Rows from block 5 of a small self-supervised image encoder, named by matrix and row number. Rows with one number belong to one neuron. Each number is 128 + 24 x the weight over its row's rms, rounded and kept within 0 to 255. All counts start at 0.
After each neuron's rows are labels from the 100 images, of 14848, where the neuron reaches its highest value: "peak at" is the part of the image that holds the peak. Only what is clearly more common there than usual is listed. The data: fractals drawn by 1,000 iterated function systems, in grey.
# fc1: MLP up (model.blocks.5.mlp.fc1.weight, 576x192), inputs 0-63
# fc2: MLP down (model.blocks.5.mlp.fc2.weight, 192x576, transposed), outputs 0-63

fc1.367 [116 150 116 106 123 136 152 126 106 113 108 164 140 164  82 112 130 116 106 140 146 161 104 133 118 215 116 151 164 132 115 129 152 130 149  99 124 106 148 150 137  64 103 126 131 135 129  81 139 134 109 129 106 132 108  79 146 127 111 144 120 150 151 151]
fc2.367 [132 133 124 138 146 143 157 149 134  53 132 120 103  95 106 155 127 130  93 124  97  66 140 113 182 153 142 122 151 107 104 102 111  93 116 141 198 139 113 106 124 154 122 149  80 132 143 112 136  89 107  86 142 113 134 165  93 117 130 134 129  95 153 118]
peak at: centre

fc1.331 [134  97 144 151 165 104 151 105 110 123 114 131 116 180 162 155 158 137 140  87 188 138 134 148 104 121 158 104 135 128 141 141 136 117  93  95  85 117 146  72 151 161 127 149 133 121 140 129 127 165 102 105 134  92 131 119 147 134 163 154 117 132 148 140]
fc2.331 [131 138  93 146 139 168 127 115 127 115 132 128 164 102 139 110 101 113 122 164 118 105 106 132 146 123  97 139  98 147 133 103 175 149 153 129 147 140 136 119  86 159 150 134  97 109 103  85 125 132 136 132 135 111 102 162 115 124 139  92 156 112 120 132]
peak at: bottom left

fc1.188 [154  98 117 119 140 142 115 138 131 130 121  99 132 140 118  91 128 138 137 135 118 138  93 135 119  70 165 129 150 124 139 147 112 104 111 120 148 155 149 127 154 135 170 100  85 145 148  96 100 151 115 126 125 109 151 142 157 178 103 105 160  84  99 133]
fc2.188 [100 141 140 139 118  97 140 107 131 127 145 119  97 137 110 167 142 132 141 164 143 117 157 111 151 149 115 135 119 135 142 106 165 123 149 134 101 102 101 139  96 147  90 139 167 106  84 152 162 106 162 168 156 144 117 117 101  92 150 131  99 148 140 119]
peak at: bottom centre

fc1.108 [102 157  69 146 144  99 180 159 142 106 140  97  84 112 121 101 119  83 138 136 163 135 121 130 160 159 112 132 107 111 150 133 120 103  86 127 116 112 100 120 209 142 144 128 121 168 113 114 131 146 149 138 122 117 158 145 139 110 148 116 136  88  84 116]
fc2.108 [141 141 147 133 127 121 101 114 162 138 159 135 108 139  88 162 134 158 137 136 130 141 114 157 136 119 163 116 131 144  92 126 108 141 156 112 133  90 132 173 108 156 104 117 128 182 166 121 133 107 131  83 137 150 114 137 169 126 119 102 111 130 134 106]
peak at: centre

fc1.542 [143 130 115 134 140 139 115 154 131 157 139 159 114 145 159 125 158  87  82 126 149 151 143  96 146 155 138 166 147 127 133  92 136 150 148 145 120 112  87 137  85 119 124 109 148 124  88  72 154 162 127 120 120 125 130 137 105 171 115 128 108 157 130 108]
fc2.542 [150 167 126 116 161 115 153 131 112 103 149 141 106 116 123  99 146 175 185 155 134 108 106 151 125 133  92  66 141 106 144 141  86 103 145 129 126 112 159 110 111 114 107 110 122 137  99 153 113 146 154 168 152 107 184 107 169 127 114 112  80 132 146 115]
peak at: middle right

fc1.450 [103 174 111 111 132 110 126 126 137 130 126 122 132 108  88 121 140 133 112 153 159  94 180 160 117 166  93  90 179 153  85 126  91 106 131 135  61 146 102 104 115  85 119 146 129  94 115 126 181 134 131 122 128 130 106 107 107 143 164  95 114 107 121 101]
fc2.450 [175 125 109 124  93 107  97 104 134 161 129 121 162 130  85 132 147  94 128 118 126 172 126 135 150 129 164 189 150 144  86 160 149  88 105  94 122 155 134 147  73  96 123 174 141 132 128 115 148 140 101 110 133 134 115 105 141 104 105 134 163 160 179  97]
peak at: centre

fc1.171 [129 155 108 120 178  95 135 125 128 132  81 144 127 127 110 192 123  90 108 138  85 169 115 108 162 139 132  99 114 160 105 131 129 173 157 104 133  77 110 123 115  94 151 181 100 131 151 105 135 142 134 139 126 123  97  76 111 128 127 130 138 143 129 150]
fc2.171 [114 148 109 128 130 124  60 112 142 116 132 130  81 139 159 134 175 127 136 101 144 101 126 141 165 148 129 125 106 164 121 131 125 100 169 143 142 153 148 127  85 122 149 108 135  88 158 135 125 142  89 110 123 161 136 164 140 112 102 127 133  99 119 129]
peak at: top left

fc1.231 [114 129 167 128 141 162 136  85  91 136 146  73 120 107 146 186  89 181 149 112 104 129 147 132 159 100  93 132 103 141 112 113 107 144 121 143 101 137 114 128 120  93  94 126 109 110 144 159 120 157 119 117  85 156 113 174  62 137 115 129 125 105 129 137]
fc2.231 [149 110 106 133 130 116 123 147 127 110 151 175 106 113 147  79 182 101 107 130 119 118 129 137 113 137 153 131 137  99 120 129 129 129 138 107 153 147 159  99 118 135 201 112 142 162  78 105 108 139 137 128 166 156 136 102 163 154 161 113 155 150 116 143]
peak at: top right

fc1.106 [114 125 124 136 152 107 157 136  73 119 152 134 189 149 157 132 117 126 116 142 147 104 145  78 120 107 104 145 144 150 107  75 114 107 106 123 127 132 196 148 148 116 169 137  87 100  92 145 133 165 154 133 148 136 109 145 127 150 149 134  81 102 134 118]
fc2.106 [131 131 141  95 112 153 140 125 137 146 128 106 157 114 107 152  99 125 152 121  61 133 147 161 105 115 158 116 148 153 166 111 118 112 127 112 164 117 119 121  98 191 123  82 148 116 147 140 129 136 129 122 139 161 160 127 141  88 133  96 117 157 156 158]
peak at: middle left

fc1.272 [142 114 175 120 125 152 143 123 148 178 124 125 159 128 114 152 120 127 136 144 147  95  99 128 124 138 150 143 163 167 108 118 153 133 146 107 144 141 139 166 176 143 133 121 121 136 125 167 127 157 114 124  94 115 114 121 190 132 132 113 141 105  97 152]
fc2.272 [111 126 168 164 124 110 135 146 111  94 159 103 113 225 162 136 117 130  81 154  92 110 192 135 149 127 110  79 124 126 132 129 163 109 101 155 123 110 130 120 131 137 156  72 183 150 115 156 127 130 128 136 138 140 126 146 123 149  84 115 127 139 133 115]
peak at: middle left

fc1.547 [106 141 129 114 135 103  90 111 150 123 124 112 130  74 123 112 160 130 132  82 109 143 147 111 170 154  83 104 122  87 127 159 115 114 164 142 116 125 152 161 100  81 165 133 155 130 148 182  91 152 136 122 161 114  88 179 122 106 140  95 100 134 128 135]
fc2.547 [113 142 126 127 132 118 112 143 139 142 105 110 117 145 114 106 150 130 133 115 102 150 146 102 154 122  98 141 101 107 179 123 125 124 138 129 143 132 146 162 135 159 129 117 132 107 101 135 166 135  85 110 170 127 142 136 151  99  97 135  83 104 124 140]
peak at: top left

fc1.538 [146 116 130  87 111  91 160  98 141 130 121 149 167  74 121 121 112 166 132 109 101 111 118 152 111 169 122 109 124 148 136 127 112 113 111 103 148 108 148 120 101  89  91 122 150 154 118  95 127 102 142  93 131 159  86 108 171 132  87 141 118 104 124 103]
fc2.538 [136  80 116 146 165 124  71 116 107  97 145 110 129 132 143 122 104  96 138 132 194 115 129 146 145 127 143 142 106 116  69 185 115 110 117 127 119 114  99 120 139 138 128 144 115 106 137 126  47 106 146 142 147 115 147 118 118 121 190 108 163 145 143 125]
peak at: centre

fc1.314 [194 144 124 148 102  71 134 105 133 153 143 125 141 128 153 108 104 111 124  99 103  93 127 137 110 133 123 129 118 146 107 141 153 125 126 100 131 109  78  91  68 127 204 148 122 107 115 101 133 113  93 160 130  99 134 122 129 148 139  97 133 137 126 112]
fc2.314 [ 76 121 105 121 138 162 117 137  86 165 104 120 127 119 132 141 114 161 136 156 160 171 122 120  94  85 140 151 138  92 132 101 128 109 131 124  99 134 167 158 184 126  89  72 154  99 163 139 115 102 169 155 137 156 137 149 154 116 134 148  89  84 124 138]
peak at: bottom right

fc1.73 [118 128 140 102 128 130 152 100  93 163 161  81 119  94 160 141 153  85 141 121 115 149  74 127 149 147 178 128 118  69 111 191 151 156 128 116 174 145 109 149 154 133 123 124 139 157 131 130 119 115 155  92 129 140 116 133 179 111 162 185 146 129 139 130]
fc2.73 [164 113 108 135 150 143 109 119 119 137 155 154 121 141 110 156  66 142 115  94 169 130 113 142 143 138 130  84 116 162 130 113 162  89 149 127 150 116 161 157  83 103 136 135 139  96 126 111 150 110  85 146 114  99 160 133 127 149 150  98 145 123 111 110]
peak at: centre

fc1.80 [140 132 125 136 106 176  63 146 163 147 114 133  74 116 158 112 128 117 160 138  91 104 147 119 149 100 119 137 148 151 156 108 180 111 103 138 135 138 135  90 138 136 118 160  83 125 166 105 116 126 149 140 167 121 133 121 143 158 118  81 175 131 115 128]
fc2.80 [ 86 154 123 121 102 135 150 154 113 163 181 129 171 172 104 133  96 140 114 153 145 145  75 151 168 128 116 155  98 145 140 129 112 129 119  95 141 142 109 126  83  84 159 123 115 122 157 150 153 139 132 106 129 133 133 117 104  93 104 100 156  91 111 164]
peak at: top centre

fc1.186 [151 144 108 122 175 133 127 123 105 134 133 133 129 144 137 124 137 130 138 132 162 121 171 138 103 114 119 134 119 132 123 125 128 137 126  94 163 140 108  89 144 126 125 111 139 157 124 105 179 155 132 100 151  85 129 128 120  98  99  99 112 135 104 143]
fc2.186 [113  79 122 162 163 157 141  87  80 146 164 112 110 125  98 114 137  97 110 103 111 140 163 108 111 139 145 128 126 132 146 148 136 126 136 136 121 117 147 119 139  99 184 121 124 105 120 135 121 129 148 155  69 153 134 138 116 124 150 130 116  79 203  96]
peak at: top left

fc1.235 [173 121 132 140 127  99 105 130 156 139 108 137 128 173 155 167 122 108 167 142 170 128 144 111 165 115 134 150 132 136 121 181 112 131 132 152 105 137 111 164  72 113 151  85 117 142  95 113 107 121 135 170 137  81 104  74 135 136 142  82 135 156 145 139]
fc2.235 [ 63 164 165  76 118 168 158 173  87 118 131 160 147 113 143 115 101 132 113 104  76 143 103 117  70 118 115 118 157 132 110  92 146 112 142 118 150 187 110 110 153 146 163 134 156 113 129 132 138 149 130 120 128 129 183 180 122 131 121 109 148 142 114 147]
peak at: bottom right

fc1.187 [ 95 124 122 124 108 121 105 131 120 127 131  81  81 104 171 139 119 101 143 142 117 121 130 144 148 148 121 105 155 127 112 114 134 147 136 145 160 109 129 122 155 151 105 128 125 151 121  90 183 121 124 113 134 132 196 141  88 130 151 120  99 129 159 190]
fc2.187 [149 123 143 135 143 132 138 149 134 128 178 141 101 140 110 114 169 135 132  84 160 120 119 108 153 100 131 150 113 110 146 154 119 129 128 164 117 162 101  95 113 148 135  74 125 103  96 130 102 142 138 147 148 125  93 102 156 138 163 151 121 177 140 109]
peak at: bottom centre

fc1.424 [127 142 141 130 165 144 112 128 137 143 135 168 177 108 116 132 122 110  85 119 176 141 155 133 126 141  88 162 125 134 145 121 143 108 101 140 121 164 153 121 136 145 148 142 147 107 125 131 134 174 161  96 124 136 125 164  92 114 143 155 145  94 139 137]
fc2.424 [ 99 132 122 143 120 142 129 108 105 120 117 126 133 135 116 110 127 103 126 160  96 164  97 128 162 131 110 102 113  83  87 130 112 152 151 134 185 107  93 129 159 103 135 106 144 179 112 103 119 149 103 161  93 127 178 125 118 102 126  47 125 125 141  80]
peak at: top left; bottom left

fc1.18 [122 131 139 132 127  99 157 105 140 125  82 126 142 133 151 117  84 109 156 145 132  88 113  98 136 169  90 155 122 122 123 147  98 111 105 145 112 101  89 188 126 122 107 150 160 159 108  89 113 114 139 120 142 104 110 177 117 135  98 131 150  92 120 145]
fc2.18 [133 141 129 127  87 140 113 121 124  89 117 138  94 129 110 124 146 115 129 103 113 137 115 120  95 125 148 117 143  91 124  91 148 146 124 148 126 125 103 105 118 119 105 128 113 121 153 109 148 113  97 111 111 111 136 150 153  68 161  57 129 162 146  89]
peak at: centre

fc1.138 [147 156  97 146 138 103 138 136 186 139 174 146 153 160 122 114 146  90 145 146 100 172 133 134 111 154 110 141 138 114 126 182 129 130 137 100 122 124 115 130 160 142 125 121 142 174  97 168 199 163  68 128 114 126 103  97 127 142 102 143 117 139 136 107]
fc2.138 [138 116 179 136 122  89 110 119 160 143 105  98  98 141 123 126 116 159 104 119 145  71 129 167 176 117 140 127 143 132 148  91 120 127 127  93 102  95 119 134 152 105 139 172 127 143 132 104  85 112 129 153 136 122 109 155 140 129 136 144 118 144 125 153]
peak at: bottom right

fc1.208 [127 165 107  72 135 141 157 135 121  85 157 167 170 116 103 123 119  93  92 124 153 133 107 122  82  77  76 141  90 157 172 121 130 120 114 113 113 166 133 126 105 139 109 137 125 157 151  92 105 125 121 106 159 129  97 147  81 111  96 142 170 111 164  97]
fc2.208 [175 119 110 141 165 138 128 117 136 159 150  81 109 117 120 105 144 143 131 150 138 102 140 161 125 129 164 101 142  82  92 146 100 162 148 114 215 150 128  88 148 131 129 120 136 111 114 168 159 165 135 150  97 155 156 132 136 156 147  84 116 159 146 152]
peak at: top right

fc1.29 [103 111 106  99 131 113 166 154  97 116 154  90  86 150 138 125 123 176 103 111 149 126 171  90 102 100  92 100 161 114 101 111 104 133  90 126 131 117  67 106 102 174 145  92  82 120 127 116 111 149 109 141 158 110 111 128 150 161 159 126 120 127 118 111]
fc2.29 [133 163 121 163 200 147 134  72  74 131 132 121 131 127 140 120 135 118 138 139 148 132 132 117 134 104 128 179  96 124 160 126 118 114 123 120 144  71 123 120 127 139 130 150 158 100 143 155 100 131 148 145  96 134 132 112 138 126 134 150 123 123 159 143]
peak at: bottom right; top right

fc1.255 [146 119 122  86 192 121  98  91 122 138 153 116 105 128 103 135 150 111 124  88 103 128 167 122 136 112  96 117 149 122 140 147 127 145 161 106 117 148 116 135 144 164 133 124 128 114 124 116  98 141 126  95 149 129 139 134 156 148  75 104 116 111 111 123]
fc2.255 [101 102 111 145  99 129 137 136 138 134 135 125 139 128 140 103 135  84 149 142 121 152 119 101 115 113 157 144 140 141 108 120 108 110 127 137 151 107 171 142  80 100 155 125 143  87 149 119 137 168 101 143 108 152 138 147  94 135 123 174 140 153 152  99]
peak at: bottom left; top left

fc1.555 [138 116 115 144 122 124 127 146 155 142 120 154 128 154 130  86 141  90 111 154 113 171 114 106 169 114 113 153 173 147 153 153 137 146 118 153 165 139 128 130 123 100 160 129 149 132 115 139 142 121  99 192 106 116 130 108 154  95 119 113 140 137 148 154]
fc2.555 [108 106 124 150 183 111 132 134  73 183 125 112 102 148 112 153 117 116 119  82 122 104 115 144 116  90 144 134 109 117 136 106 133 129 107 158 136  87 120 111 138 140 107 150 152 105 172 166  86 122 113 118 101 120 140 139 158 164 142 131 123 148 103 133]
peak at: top right

fc1.118 [148 124 168 101 128 161 148 138 128 123 126 128 143 120 120 131 122 138 142 111  73 142 134 132 130 176 128 102 154 113 111 102 116  91 190  79 120 119 128 118 136 120  98 138 195 174 122 146 108 136 141 183 111 113 120 149  94 106 111 129 115 134 124 168]
fc2.118 [159 130 106 110 115 126 131 114 137 148 165 170 121 129 111 112 164 115 141 118  95 168  86 114 125 128 124 141  76 144 127 151 106 174  95 171  93 127 121 120 141 127 142 107 146  94 151 140 109 145 177 129 154  81  94 103 168 145 154 151 141 148 131 136]
peak at: centre

fc1.1 [145 143 139 138 100 130 183 143 117 163  96 148 113 107 134 115 140 141 121 110 104  88 115 113 132 127  92 163 126 104 123 147 129 130  77 140 186 113 141 115 117 121 113 115 144 113 185 111 198 182 108 114 108 103  86 117 125 111 105  99 130 108 128 121]
fc2.1 [165  98 107 131 129 141  71 130 159 152  91 160 150 115 154 157 120 154  99  85 109  88  98 151 122 100 153  98 130 103  97 153 143 132 129 152 165 134 121  95 100  97 126  89 119 107 142 156  88 163  97 143 118 143 172 125 133 175 111 115 143 178 120 133]
peak at: middle left

fc1.355 [108 139 124 121 105 159  74  99 105 121 169 123 127 143 131 135 150 117 131 148 153 113 100  93 141 124 136 105 120 118 148 120 114 127 163 153 115 131 112 201 120 140 141 150 129 158 130 135  93  55  73 161  97 110 111  83 126 118 158 111 145 114  99 138]
fc2.355 [122 120 152  96 137 116 133 128 121 144  77 153  95 138 156 111  96 173 127 110 123 104 117 115 114 129 113  98 125 113 105 142  92 155 122 124  95 103 168 114 120 133  88 114 114 135 164 117 135 132 102  85 178 126 111 137 100  89 132 126 116 115 139 170]
peak at: top right

fc1.512 [131 151 156 120 119 149 168 124 119 125  88 159 106 119 130 120  97 170 186 184 124 130 163 123 133 142  89 162 158 198 114 117 131 128 141 151 128 136 130 173 116 136 122 121 147 169 152 159 164 162 141 161 103 148  74 152 131 153 124  88 117 141 103 106]
fc2.512 [121 135 140 156 116 137  92 109 135 115 142 102  89 147 160 208  96  74  86  47 146 121 138 122  91 111 155  92 135  54 154 117 163 119 111 168 154 148 116 123 127 130 112  60 102  95 145  95  75 122 115  91 126 122 140 112  97 146 135 118 124 142 135 140]
peak at: middle left

fc1.393 [154 129 155 141 114 113 128 137 147 137 154  85  67 109 167 148 153 155 146 107 124 117 103 103 125 113 131 157 140 128 147 105  86 137 158 149 155 110 118 163 137 111 153 107 150 122 150 102 142 145 139 132 131  97 146 116 108 130 104 105 100 160 144 167]
fc2.393 [151 135 142 137 120  97 112 146 128 140 136 104 146 114 117 140 159 126  94 138 124  97 134  89 130 144 150 114 109  94 115 113 138 121 125 142 112 134 117 170 131 124 123 124 125 159  79  95  56 137 133 145 124 132 123 129 176 116 125 156 135 118 164 107]
peak at: centre

fc1.371 [126 149 163 125 157 154  83 137 154 138 150 123  68 161 149  86 125  99 138 139 162 130 170 115 138 124 128 152 154 132  95  87  94 123 113 124 122 129 120 117 165 154 161 124 161  92 126 123 130 177 105 103 158 164  88 118 137 124 163 137 126 108 135 156]
fc2.371 [124 112  95 117 144 109 136 148 136 121 130 161 137 117 105 155 151  75 113 116  87 164 116 157 116 117  95 172 141 138 118 155 174 131 137 132 124 115  47 117 143  92 120 123 138 150 122 101 151 113 111 135  76 139 158 147 102 140  92 111 129 145  83  78]
peak at: bottom left

fc1.249 [129 175 134 165  93 118  73 139 120 122 108 122 110  93 124 114  99 160 124 161 156 102 132 157 129 145 130  91  99 131 126 135 130 157 126 123 161 135 138  93  77 125 105 106 106 104 120 119 156 166  80  70 143 112 118 157  99 130  96 154 162 128 152 115]
fc2.249 [ 89 110 148 138 143 158 146 104 116 135 121 129 129 135 159 168 139 133 129 133 101 155 134  75 152  82 118 177 122 122 120 172 181 143 163 103 123  92  92 114 161  99 161 105 119 152 129 111 128 109 146 117 148 124 112  99 142 166 154 126 111 140  93 143]
peak at: top right

fc1.366 [117 157 157 124 134 140 139  91 126 125 109 134 129 111 101  93 167 131 158 147 137 110 137  70 116 127 113 142 113 105 139 112 129  87 107 119 119 145 181 145 108 126 141 115  97 119 109 136 154 107 137 122 168  81 137 105 172 124 138 147 104 126 157 133]
fc2.366 [146 117 132 171 171 129 133 126 125 121 153  93 116  84 143 170  96 114 136 119  81 110 134 132 154 106 156 164 135 181 154 139 161 136 117 114 149 131 134 130 121 148 125 138 139 114 112 139 155 174 113 113 119 174 155 129 111  83 109 118 119 141 138 171]
peak at: middle left

fc1.144 [ 95  94 141 142 133 124 140 171 116 128 128  82 143 107 141  99 112  88 137  94 137 131 113 111 143 109 148 152 117  90 120 154 123 156 141 125 110 107 130 119 133  92 105 136 131 137 140 115 149 164 144 120 136 149 141 121 120  90 131 119 117 122 120 130]
fc2.144 [140 111  96 150 142 123 130 154 140 168  87 140 101 135 114 123 128 136 149 124 116 141 133 105  96 128 108 106 150 114 123 132  96 107 135 178 159 133 121 127 100 158 110 107  81 106 131 114 117 132 128 131 121 119 116 131 133  93 142 103 117 131 136 103]
peak at: top right

fc1.457 [144 108 148 127 181 123 125 102 148 108 128 146 148  74 105  75 162  91 129 107 152 112 153 138 155 136 125 107 133 144 169 107 134 112 140  99 134 130  79  96 135 145 126  95 109 137 108 108  92 171 132 115 142 152  90 100  94 107 149 116  72  88 126 119]
fc2.457 [121 136 107 128 132 167 111 116 103  99 106 101 111 149 133 116 139  94 148 103 100 113 142 157 163 144 114 109  99 146  98 118 120  95 152 139 132 164 137 130 153 102 105 102  80 128 138 104 101 155  95  92 143 153 192 147 150 156 110 148 111 134 147 166]
peak at: top left

fc1.406 [134 127 153 114  86 108 129 122 121 165 141 114 118 112 142 101 128 111 119 170 142 101 122  94 147 134  97 148 166 147  59 113 101 173 127 113  94 173 123 131 102 140 166 106 117  90  78 138 157 143  94 131  93 117 138 167 111  74 129 169 130 128 161 135]
fc2.406 [104 182 142 119 147 131 128 135 125 135  90 110 122 159 112 116 135 150 160 165 125 179 158 121 133 126 124  69 117 128 159 147 147 138 135 136 147 112 121 120 115  98 151 121 146 157 164 142 101 166 135 155 150 147 118 125 122 141 142 102 130 126 119 123]
peak at: top left

fc1.43 [101 143 155 123 121 113 128 150 120 114 146 133  95 160  81 169 111  93 117 126 119 103 123 144 134 123  98 187 160 137 107  92 126 116 151 146 115  80  97 146 112 123 149 165 127 133 164 175 109 141 151 143 102 150 138  98 101 168 130 148 119  99 109 103]
fc2.43 [126 121  92 137 152 151 149 135 154 118 147 107 130 105 157 109 139 180 102 130 122 119 119 120  99 148 106 123  81 128 135 177 134 108 143 119  99 141 102 133 135 150 104  63 144 109 104 109 166 130 139 119 137  97 126 156 165 103 109  96 139 138 108 124]
peak at: middle left

fc1.191 [108  91 127 122 124 167 114 137 139  78 154 153 175 115 148 125 122 136 140 159 177 165 124 141 161 124 125 130 100 116 141 127 144 184 116 115 141  86 136 103 166 110 150 147 126 146 157 141 163 136 137 114 129 110 126 113 105 130  95  97 159 100 117 174]
fc2.191 [190 122 125 169 144 117 111 139 109  74 122 137 102  89  97 154 151 113 106 145  77 166  68 141 132 125 124  92 140 111 114 104 152 121 114 129 111 146 142 121 114 131 174 154 117 130 105 154 134 154 137 163 112 117  93 153 142 112 100 131 127  85 153 121]
peak at: middle right

fc1.258 [ 96 102 140 130 100 151 145 121 134 149 137 152 134 127 155 162 112  97 156 159 132 121 152 127  65 106 137 108 136 125  82 135  99 139 118 151 147 183 100 100 154 115 100 115 118 154 140 121 133 130 156 119 142 111 140 134 152 133 140 102 161  98  97 157]
fc2.258 [154 179 144 119 110 141  77  97 113 105 121 146 140 117 122 110 133 134 126 141 136 115 111 144 136 107 135 194 167 143 125 112 130 144 122  96 135 109 126 109 152 126 107 122 112  94 127  99 110  99  88 143 101 151  93 116 103  76  84 118  98 119 155 107]
peak at: top centre

fc1.363 [103 157 113 123 128 114 141 135  90 163 113 176 116 163 127 149 150 139 131 149 137 130 115  62  96  79 131 158 118  97 151 129 136 138 143 122 122  87 106 156 151 139  91 106 143 164  78 132 155  87 129 125 149 122 128 128 124 138 119 110  98 117 144 131]
fc2.363 [129 148 141 119 161 138 126 148 173  76 170  64 152 146 101 126  75 140 108 177 150 120 140 172 118 144 101 128 110 123 118 129 127 102 114 124 118 170 174 140 125 103 137 147 147 149 142 108 132 149 129 148 120 124 138 174 159 109 118 165 155  77 126 128]
peak at: bottom centre

fc1.199 [131 100 170 129 165 145 154 118 163 136 147 130 148 125 153 109  98 150  99 156 100 153 121 120 145 112 149 126 118 133 116 124 156 137 141 172 124 140 152 115 118 138 125 136 113 109 120 141 120 173 123 120 124 113  97 143 148  97 147 112 138 175 114 122]
fc2.199 [146  94 119 137 103 117 132 156 100 100 152 123 135 120 151 152 119  80 133 145 120  73 169 158 140 129 145 162 159 135  91 109 127 131 142 133 184 110 110 147 131 102 141 144 177 150 141 101 144 108  85 111 120 145 149 154  93 152 115 162 168 120 132  84]
peak at: top left